Weights of a small image captioner: decoder width 128.
Rows from block 6 of the text decoder of a small image captioner, named by matrix and row number. Rows with one number belong to one neuron. Each number is 128 + 24 x the weight over its row's rms, rounded and kept within 0 to 255. All counts start at 0. Numbers have three digits each.
Before each neuron's rows are labels from the 100 texts, of 14976, where the neuron reaches its highest value: "tokens" is the input token at the peak. Only what is clearly more common there than usual is listed. The data: small renderings of single solids in any pose.
# fc1: MLP up (decoder.blocks.6.mlp.fc1.weight, 768x128), inputs 43-85
# fc2: MLP down (decoder.blocks.6.mlp.fc2.weight, 128x768, transposed), outputs 43-85

tokens: "h"
fc1.757:119138090081123134132136192098136123126128157115132115123141124185138122195141164165164156186059135146136128152128129122139070178
fc2.757:129131130196120091141122090139126140120126099149140136113084126108122129064101120103111120067163115130115122094130122125130190079

tokens: "h"
fc1.767:188132127072161117121122112116127148119099157131133123103103181113117068140118111143161117130111135069139110155126116148183160170
fc2.767:095120116190107127157134147120124101148130125098105123189135117131132168138128146114109154141133123185117160071137138087109039100

tokens: "l"
fc1.94:103120106090111125132167158127123122104151122111185132125129130156146075143095109151147144159089125120132130126121074126131128143
fc2.94:113150132153142098132093118118122133166133099149079127127132124146117178119139136091151134093149133164113123129157143128148145074

tokens: "e"
fc1.346:145115138112121145128129110094098111158135130124064107114097116097092160123158128143129118104142153100120133094143112182095153128
fc2.346:125133129122119105115119122144149124107125126126193112124137171155137115137104132118128140105125130151144131158123139095156120098

tokens: "e"
fc1.463:122167136146172123113111080118103154126156122086131112111144125130153096137115140177107175134089068110131122135154113149131129106
fc2.463:158093130100099115152157161124158130150104129165127140142110134128087126133137110094151122129174181145127132124078104101124125148

tokens: " "
fc1.474:108090127127127140111155109129137129103118102129119140158202124142123121111125130109126124118128151127121134122129156122141136097
fc2.474:140175134163122121133101141163134125152140135119110099090065147106106119141130118141135103129099127111136137137122084124116129137

tokens: "h"; "m"
fc1.274:119166127117124144131133133061136132128088195118153129152116126122147136131139130135136158156071137127118142122118114117117113132
fc2.274:125118126146126113134125120174109119124152081137113139120129136140119125122116125128124118100177116140161119148129153138148135124

tokens: "c"
fc1.70:123108134121113161116123129128142164134084147103154130139114145120159163047128106107196162073096156112127128125126127125114132141
fc2.70:150124130142164128125141134129072122128160120131121105128132127182133125131120174185084118179158112164121131146151136128144127067

tokens: " "
fc1.162:123128151139119149119104127104125123134128155127070132132132121102139151133122150120120181123125135175099149122126173118108105126
fc2.162:142142120137144108122137166141172137131120126121168127112103127175141105102125126140126076135128105077154087132123124139141132118

tokens: "h"
fc1.342:090134093180120126114096115116122135159094154117137150128126121162159089114090115128180133111097116135099085126106134121139141149
fc2.342:145128132083140134168129130140123132124157129124079155177129132092084164159168145141102136133166132139143174138151145131124096128

tokens: "w"; "u"; "i"
fc1.19:145113134106117104094088134194129128142100143123136112127080122136153159189128140141153131126144097101132118127115108111128130168
fc2.19:117127119149129144163154131066124165128151137135119160128144132114084107093125114122129142135123181131108128130117144136127079117

tokens: "c"
fc1.60:086080156154124099109082125124126093130147131159090115090169156140102164114138095133137118122136145123124149123123141136099130138
fc2.60:182139133135154158130179131134119159113107116120180140160125080113142112119122175140102122100140117132126100124167153140165104129

tokens: "c"
fc1.557:163130141118126125097120102134103142170082162117111102128111149119127151129163119108144165113123171132106131113095163162126107208
fc2.557:109114126151151140157128123125131113061163112137150131095129116139127135146081140130130086133130124134143127122130092125152089013

tokens: "h"; "i"
fc1.552:111103132118105138100077119123090124120098150147114171150168158118150090192095072129156177138158156125121155092108143136137107122
fc2.552:153124123150146127134197131154163122146146106114129093129104089116119150081156191150088067120102116127102105159129137134141141132

tokens: "e"
fc1.85:091113128122131139159135135127152116104161134124162093103165102143119131091161135133158112148135132121115126136145116112136114138
fc2.85:141123146138135122132114128112075142130116126154120133148113134152130144195111100114116136104145116162164107113123121136111129134

tokens: " "
fc1.736:149134134128154121102108127136109108086134150127077095123164126113124120136125112123142107141172124143137119127128057165124141153
fc2.736:146133142130127144160180114155149154145109088114179185132076118111123147106148144129114141136088122112102127140122192125097096130

tokens: "c"
fc1.569:097085130104114101127117153126113098123128112142114120129157142161123144107133105119157113124193170123153136125162145165129142158
fc2.569:121167138176126157113153106143124146134144136122168131133114120094114134139136141139127129110064090143103102134135129105132116118

tokens: "w"
fc1.596:103128121132137113168153153138136133104148137139125129090218125200090123154162120135130131155121150124131147129139129155159092162
fc2.596:173127127113124129131143122118139111137105113129163125143064119065154135127122143113136109118125081126134101129121123112131197111

tokens: "l"
fc1.284:169124155113167104114104090193108181127145116120106103076152127113092136140121123126130134128116098085120203121119104119136128129
fc2.284:123131104141126144150147170060142114140126134145141145158122114162150115128121121145129108133155169161125074118119128133127099135

tokens: "l"
fc1.28:047119113118069116145111174124130081129124130150157113116149104157093097127093106113170129137120125189130129143147134116145115133
fc2.28:167142120147175137112126077133104151109130136125099143128123125139152170141182137135111116121136116104131094124136140138100167145

tokens: "e"
fc1.55:128125137108126131113142118134122116124156138119133113131149136167154116131133132120131082110127148093151104131133143105121118150
fc2.55:098139110146107134151111141115126121157135125133114136126101126087121145147127062142119180139131141158102129123114094136134114080

tokens: "l"
fc1.619:129140148143121099130120119103132167123124135133151135176095127121112141114124141127112129127086122048145188135192128046131153128
fc2.619:126116140176134124152123144128059115126131133128116098127130159136125128130145111114137128132141122147129093129125088124062078121